python train.py --dataset="made-up road signs on poles" --horizontal_flip=true --norm="layernorm" --inner_norm=false --layers=8 --projector_hidden=1024 --projector_out=256 --lr_schedule="wsd" --final_lr_fraction=0 --warmup_steps=620
Rows from block 2, named by matrix and row number. Rows with one number belong to one neuron. Each number is 50 + 15 x the weight over its row's rms, rounded and kept within 0 to 99. All counts start at 0. After the name is the row's rms in percent of the matrix's.
# fc1: MLP up (model.blocks.2.mlp.fc1.weight, 1024x256), inputs 0-127
# fc2: MLP down (model.blocks.2.mlp.fc2.weight, 256x1024, transposed), outputs 0-127
fc1.417 108:31 53 55 47 76 48 46 57 62 66 55 47 99 39 47 53 41 50 52 55 40 57 76 52 39 56 44 51 66 70 23 84 34 40 56 41 50 50 44 85 71 46 37 46 49 49 62 73 29 60 65 41 40 39 51 49 59 52 54 42 58 45 89 56 52 52 49 49 56 42 65 50 43 56 48 39 48 51 48 28 93 42 53 45 67 75 42 76 75 49 35 78 62 13 64 43 41 53 72 31 18 70 63 38 51 26 51 46 39 53 60 51 51 56 62 46 02 88 59 42 62 69 54 45 26 28 64 73
fc2.417 101:49 56 67 85 16 51 60 55 74 48 00 43 07 64 55 52 66 82 35 55 35 43 43 52 55 53 68 38 37 43 55 36 52 54 67 50 32 57 60 40 50 79 45 57 46 73 25 36 71 39 50 52 56 75 40 47 48 62 25 67 68 63 18 29 54 48 52 41 53 63 23 54 53 45 43 53 55 50 50 39 25 49 35 70 52 39 49 60 32 49 77 47 48 60 27 51 55 44 29 41 69 46 37 70 48 65 28 33 49 29 46 39 64 26 49 26 66 47 32 40 58 42 57 50 81 57 29 48
fc1.418 089:27 70 48 31 59 44 54 33 66 59 37 45 51 57 52 60 46 59 65 51 54 42 40 47 13 52 61 99 39 44 45 70 54 55 38 48 59 37 47 54 43 79 55 43 41 37 42 53 33 37 57 35 29 42 46 50 45 61 54 58 45 49 43 44 50 30 57 72 47 57 23 54 26 53 58 48 30 32 44 49 55 56 66 40 46 52 50 44 49 59 37 55 48 53 14 21 50 26 47 62 60 31 62 44 38 21 52 38 47 50 58 45 46 44 44 57 44 45 43 46 27 37 46 42 34 45 48 56
fc2.418 098:64 49 53 52 99 45 43 65 40 44 62 53 52 41 56 57 48 46 59 41 65 29 44 38 46 44 12 67 69 32 55 57 28 66 32 60 80 47 51 29 47 41 36 38 53 39 56 28 51 64 34 54 39 09 57 63 60 13 65 30 52 47 61 62 68 53 67 69 50 35 40 60 48 52 49 26 55 58 36 61 56 46 48 69 41 30 51 35 42 64 43 46 43 50 55 28 54 64 59 56 46 42 48 28 40 36 73 67 51 55 43 38 38 79 48 25 62 54 33 44 29 54 74 70 59 53 49 23
fc1.419 091:69 66 55 50 36 83 39 34 34 36 35 48 55 35 30 39 32 61 51 43 48 58 71 40 16 34 59 59 43 68 37 47 55 22 35 91 63 41 42 80 50 47 25 53 36 40 74 42 58 21 45 45 61 60 63 25 83 41 44 62 21 65 52 42 40 81 99 34 48 34 85 60 70 64 40 50 35 31 63 45 43 53 52 51 54 39 48 43 41 31 57 49 51 41 69 22 26 52 52 58 63 45 46 44 52 35 24 60 58 44 69 42 48 21 54 04 40 35 48 51 54 64 94 55 47 45 50 56
fc2.419 091:66 53 43 43 68 58 55 47 54 74 50 46 48 33 60 62 70 45 50 57 34 26 40 49 63 37 24 43 50 63 34 75 36 77 47 52 64 25 54 09 60 38 79 53 58 59 74 29 44 60 43 59 51 46 47 62 01 60 33 51 80 66 59 34 71 45 67 06 42 44 80 43 44 54 48 45 59 49 35 78 74 62 68 78 54 35 33 38 67 57 49 40 36 54 82 57 51 61 33 37 70 63 59 78 34 55 42 50 52 43 28 61 41 51 44 61 36 45 63 52 44 36 40 39 43 62 64 52
fc1.420 093:58 41 33 60 92 52 46 37 45 34 68 53 56 33 63 55 69 50 58 73 31 78 45 49 79 70 45 45 52 68 60 26 82 66 50 66 61 57 49 56 14 23 52 59 42 50 45 85 99 66 73 72 46 07 40 47 80 28 37 34 28 39 73 35 42 61 62 36 43 60 40 45 60 39 52 47 58 66 57 37 29 57 50 55 51 55 63 12 35 44 51 50 66 57 09 59 35 45 41 55 49 69 41 59 54 57 71 45 45 64 64 64 36 58 67 54 25 22 57 58 56 68 69 48 48 44 30 64
fc2.420 091:39 50 75 63 31 46 44 59 64 71 69 53 35 44 53 35 78 39 75 29 67 37 46 39 48 47 49 45 49 46 39 71 45 27 44 45 67 56 32 62 17 22 50 31 28 55 48 64 61 56 31 17 44 57 49 64 52 59 61 76 54 40 49 35 71 44 59 34 60 49 54 53 43 56 61 38 56 47 74 55 58 53 53 53 46 57 68 67 36 27 37 44 40 47 37 33 53 37 64 94 54 44 58 52 52 73 42 80 57 75 40 65 37 30 58 68 45 21 06 44 51 54 64 55 45 59 53 48
fc1.421 096:47 56 49 51 48 59 37 56 69 37 46 38 60 47 56 35 74 57 42 47 33 54 47 59 48 51 36 60 22 51 32 65 63 55 37 82 65 65 60 41 57 47 74 45 58 49 48 40 91 31 73 57 36 44 74 50 63 70 31 46 53 73 51 32 49 28 49 20 80 30 62 50 54 37 56 18 53 37 48 57 52 56 54 46 52 25 37 45 46 39 56 41 37 40 11 69 40 63 13 43 55 60 73 43 53 64 58 40 26 65 44 44 35 77 55 37 37 44 45 39 51 50 55 35 66 54 80 44
fc2.421 087:41 53 51 56 48 65 53 53 66 66 50 56 53 32 82 49 38 42 34 36 36 73 45 52 57 58 32 62 43 37 46 41 60 55 38 88 82 58 50 67 45 55 62 48 49 31 69 51 02 42 51 56 31 56 59 36 45 62 47 59 71 52 47 42 49 16 45 43 27 74 16 77 72 67 59 56 52 58 33 68 44 13 39 46 34 60 53 61 36 55 53 62 61 58 51 43 61 54 39 28 40 41 53 44 40 47 28 45 47 38 56 48 46 27 41 76 60 25 38 66 51 74 49 51 47 29 43 56
fc1.422 081:43 41 53 38 59 42 29 46 40 35 53 65 57 45 73 27 59 51 44 47 45 25 53 74 38 87 49 43 56 69 56 45 43 35 41 47 80 57 57 51 60 28 93 47 56 53 27 54 58 61 31 48 45 44 38 39 25 55 54 57 43 74 99 41 49 38 30 73 42 21 34 37 66 47 21 35 57 65 49 50 68 68 57 36 42 38 28 49 54 21 22 75 55 58 62 45 36 28 42 33 49 44 40 43 32 46 33 53 70 46 61 49 34 62 50 25 83 42 41 62 53 70 46 53 54 69 56 49
fc2.422 108:66 33 71 62 17 75 68 66 50 63 31 47 40 53 41 61 69 42 45 73 56 21 25 88 33 63 63 32 47 50 64 56 44 40 58 51 39 25 44 65 60 44 51 41 57 36 57 20 81 34 44 40 37 60 42 67 79 42 32 59 20 70 39 59 21 86 64 45 49 42 44 66 71 29 89 57 70 22 46 24 43 43 32 40 64 56 28 57 55 38 66 44 40 54 60 50 53 61 35 47 42 57 35 67 78 53 63 32 61 48 50 48 74 34 52 48 21 49 69 48 61 54 44 49 37 51 60 63
fc1.423 094:61 64 46 55 49 43 39 27 39 33 72 58 56 49 70 68 71 49 45 37 52 54 42 49 33 57 16 44 42 54 41 47 53 54 70 70 64 60 48 71 51 60 48 48 33 44 43 53 68 41 28 58 63 42 62 37 53 26 46 48 29 38 86 52 25 63 44 65 47 53 73 36 45 31 33 47 46 36 57 35 28 53 37 32 58 64 65 50 30 44 44 71 58 26 60 70 50 52 52 63 51 46 56 21 58 83 59 86 38 62 73 53 56 45 67 55 42 59 41 68 55 31 64 66 31 52 38 62
fc2.423 102:75 40 36 17 79 67 55 63 45 42 64 38 53 41 65 57 23 42 47 41 52 09 37 50 40 52 24 55 45 47 45 69 19 38 41 39 50 38 11 43 40 44 53 49 11 49 85 28 60 41 39 47 33 29 40 59 70 29 42 53 66 51 20 34 75 45 71 18 73 42 59 42 47 53 62 63 50 38 44 47 59 63 82 62 49 43 66 58 32 66 70 38 24 64 64 38 36 21 45 51 92 41 73 65 63 52 61 54 56 59 46 48 62 25 26 35 38 24 20 62 51 38 51 55 24 61 22 52
fc1.424 107:36 43 46 41 51 46 48 54 68 36 36 40 55 60 54 46 54 48 54 55 50 37 48 54 22 58 32 56 30 46 31 55 70 77 43 62 55 77 70 65 43 53 57 39 58 60 52 28 34 26 60 52 45 46 62 74 48 43 42 46 60 31 58 37 61 66 47 46 50 58 93 41 48 35 51 49 43 39 38 55 60 73 46 38 34 34 26 52 98 45 65 69 44 44 74 33 35 38 46 26 51 66 72 36 35 84 53 51 62 74 76 37 35 14 47 55 56 53 63 42 51 38 48 20 54 57 79 56
fc2.424 098:53 46 55 61 50 44 51 59 30 96 57 44 66 26 47 81 44 54 67 43 44 35 70 67 69 30 29 54 52 46 41 58 33 27 37 56 51 59 41 49 61 46 50 47 45 39 20 65 00 71 37 73 83 48 12 31 41 64 52 56 79 87 42 32 60 57 41 38 47 45 26 47 51 56 42 79 65 46 86 51 31 33 79 42 35 62 53 53 73 43 55 43 38 46 55 52 45 72 63 40 53 35 58 50 42 58 55 48 65 53 52 52 64 72 48 46 79 38 64 61 56 49 53 64 30 51 45 31
fc1.425 099:86 64 43 47 57 52 60 42 60 76 11 49 46 59 65 80 32 71 34 28 51 71 48 61 41 47 36 48 44 63 48 42 59 47 62 59 64 57 49 54 45 50 39 44 33 07 44 42 53 58 55 41 55 36 49 47 40 65 62 51 45 45 66 56 53 56 49 60 43 47 46 52 58 43 42 52 40 25 44 27 43 81 24 61 50 56 61 83 37 52 18 57 55 84 55 61 60 43 31 32 80 63 48 44 57 75 45 14 42 47 51 47 69 04 71 45 49 06 32 54 50 61 65 61 40 45 45 56
fc2.425 109:34 64 51 24 49 63 63 57 60 55 41 45 37 64 48 37 50 62 48 61 38 40 42 54 61 54 41 41 45 41 58 47 51 54 29 54 48 52 57 37 25 67 64 55 62 75 50 31 44 13 33 70 70 62 42 50 66 61 32 39 57 56 51 48 35 53 52 42 46 30 56 82 57 61 66 44 63 54 48 64 53 79 68 53 60 64 56 45 87 61 33 34 76 23 43 37 63 67 70 61 44 52 54 43 39 37 31 38 50 49 56 34 49 44 54 56 55 60 69 53 68 61 63 14 53 63 33 41
fc1.426 098:40 55 54 24 60 45 46 76 58 40 40 34 74 82 63 43 36 51 39 63 42 62 41 44 54 55 42 40 54 63 00 29 70 59 65 55 67 38 73 48 38 58 33 80 22 49 56 86 61 74 46 58 45 41 66 51 63 25 50 43 53 43 87 67 38 47 48 57 46 51 39 52 60 48 38 49 44 54 46 46 55 25 60 55 46 50 64 58 45 34 42 95 58 34 73 61 28 63 49 47 59 41 71 44 66 24 79 74 46 41 67 53 65 31 81 37 41 34 72 38 28 47 69 53 34 23 45 59
fc2.426 123:65 51 59 72 60 48 62 48 64 53 40 45 36 26 62 44 36 62 47 63 50 54 62 63 36 60 40 58 43 24 47 37 47 42 68 25 52 64 47 64 34 26 60 43 61 21 55 06 49 00 57 50 62 70 49 57 40 54 61 70 47 49 19 61 27 48 39 47 43 64 58 47 47 71 58 37 59 29 40 53 37 76 66 51 76 36 50 49 51 51 43 22 33 36 20 71 75 37 69 72 51 48 62 80 19 24 47 17 47 29 53 20 58 50 25 37 64 68 75 51 91 46 55 76 72 47 61 39
fc1.427 112:61 55 67 47 71 44 40 48 75 42 78 37 73 17 42 65 63 77 64 53 34 48 48 57 61 66 42 77 64 99 49 58 56 53 32 67 70 49 14 46 71 55 46 25 31 43 43 44 24 47 76 41 68 62 43 66 49 72 29 61 67 60 80 41 50 63 44 65 52 57 49 54 45 43 35 52 47 63 66 40 52 74 41 37 58 46 34 37 59 69 35 75 76 36 50 29 46 40 60 44 66 26 63 58 60 43 30 40 46 79 36 34 46 76 28 41 44 66 53 64 51 47 58 46 14 77 64 32
fc2.427 114:60 16 80 47 35 45 45 51 26 79 48 50 62 32 41 60 65 69 66 59 37 33 49 47 47 54 58 31 59 46 48 61 49 71 38 53 56 32 95 28 58 55 46 30 58 57 42 75 56 64 64 32 42 45 46 47 45 64 62 48 41 55 65 66 55 61 48 37 55 35 52 55 40 25 44 33 34 71 44 55 62 64 46 41 37 64 59 46 40 53 26 44 44 54 32 49 38 35 42 37 61 58 57 40 48 99 37 68 59 84 43 66 87 43 82 57 43 51 43 51 31 45 64 55 44 61 46 12
fc1.428 096:72 66 54 55 41 79 53 49 53 31 32 48 49 59 43 61 33 65 79 58 53 59 45 21 74 44 42 64 40 62 43 68 56 47 47 48 56 60 32 75 73 66 50 65 58 59 56 78 46 53 53 45 32 60 63 64 79 40 32 50 47 46 53 31 52 51 42 87 57 54 13 69 55 43 75 63 52 27 66 62 43 55 76 77 44 53 55 31 53 47 64 42 69 45 38 65 33 23 32 59 63 42 85 41 65 44 68 58 42 67 67 40 60 52 68 30 60 54 46 63 48 57 54 39 42 59 54 76
fc2.428 095:48 63 63 33 74 28 55 52 41 55 59 26 68 54 51 61 43 28 44 43 49 46 35 75 24 41 25 61 36 34 73 48 74 37 59 43 35 64 42 61 59 36 56 56 60 48 45 41 69 58 54 55 74 21 32 64 56 42 49 43 69 35 54 84 42 61 25 47 42 60 46 28 44 76 58 50 65 50 44 40 81 42 47 14 67 56 56 62 60 53 48 64 44 36 49 34 59 72 41 56 60 30 70 51 21 26 80 44 47 28 57 32 49 51 20 24 44 58 88 58 68 65 41 60 42 65 44 53
fc1.429 091:33 34 76 39 38 65 36 59 61 53 44 56 62 23 69 41 41 34 54 46 34 51 48 47 62 74 15 43 48 60 45 56 35 23 76 64 66 32 55 58 76 65 59 48 49 41 47 51 85 55 56 58 51 37 62 34 56 53 32 61 42 58 61 46 34 22 20 53 39 39 64 61 60 51 70 44 50 42 81 31 34 51 37 57 46 50 53 54 62 35 53 55 43 33 69 52 13 52 49 66 45 66 41 41 72 65 63 38 43 40 62 63 52 69 49 00 37 58 61 69 65 55 58 67 43 45 45 59
fc2.429 106:46 63 27 52 62 58 62 43 73 29 60 36 38 64 18 69 32 58 16 46 49 45 61 64 58 83 40 68 35 65 68 50 50 54 49 52 57 55 33 56 64 12 28 81 42 57 57 68 48 57 44 39 51 59 59 44 49 52 60 49 62 71 62 51 31 80 64 50 62 46 39 60 44 42 49 34 97 38 28 43 45 48 65 64 40 35 43 53 48 49 21 38 42 56 46 70 64 34 28 48 61 45 45 50 67 57 54 44 49 57 37 59 42 33 52 84 80 51 41 65 40 15 26 74 65 60 48 49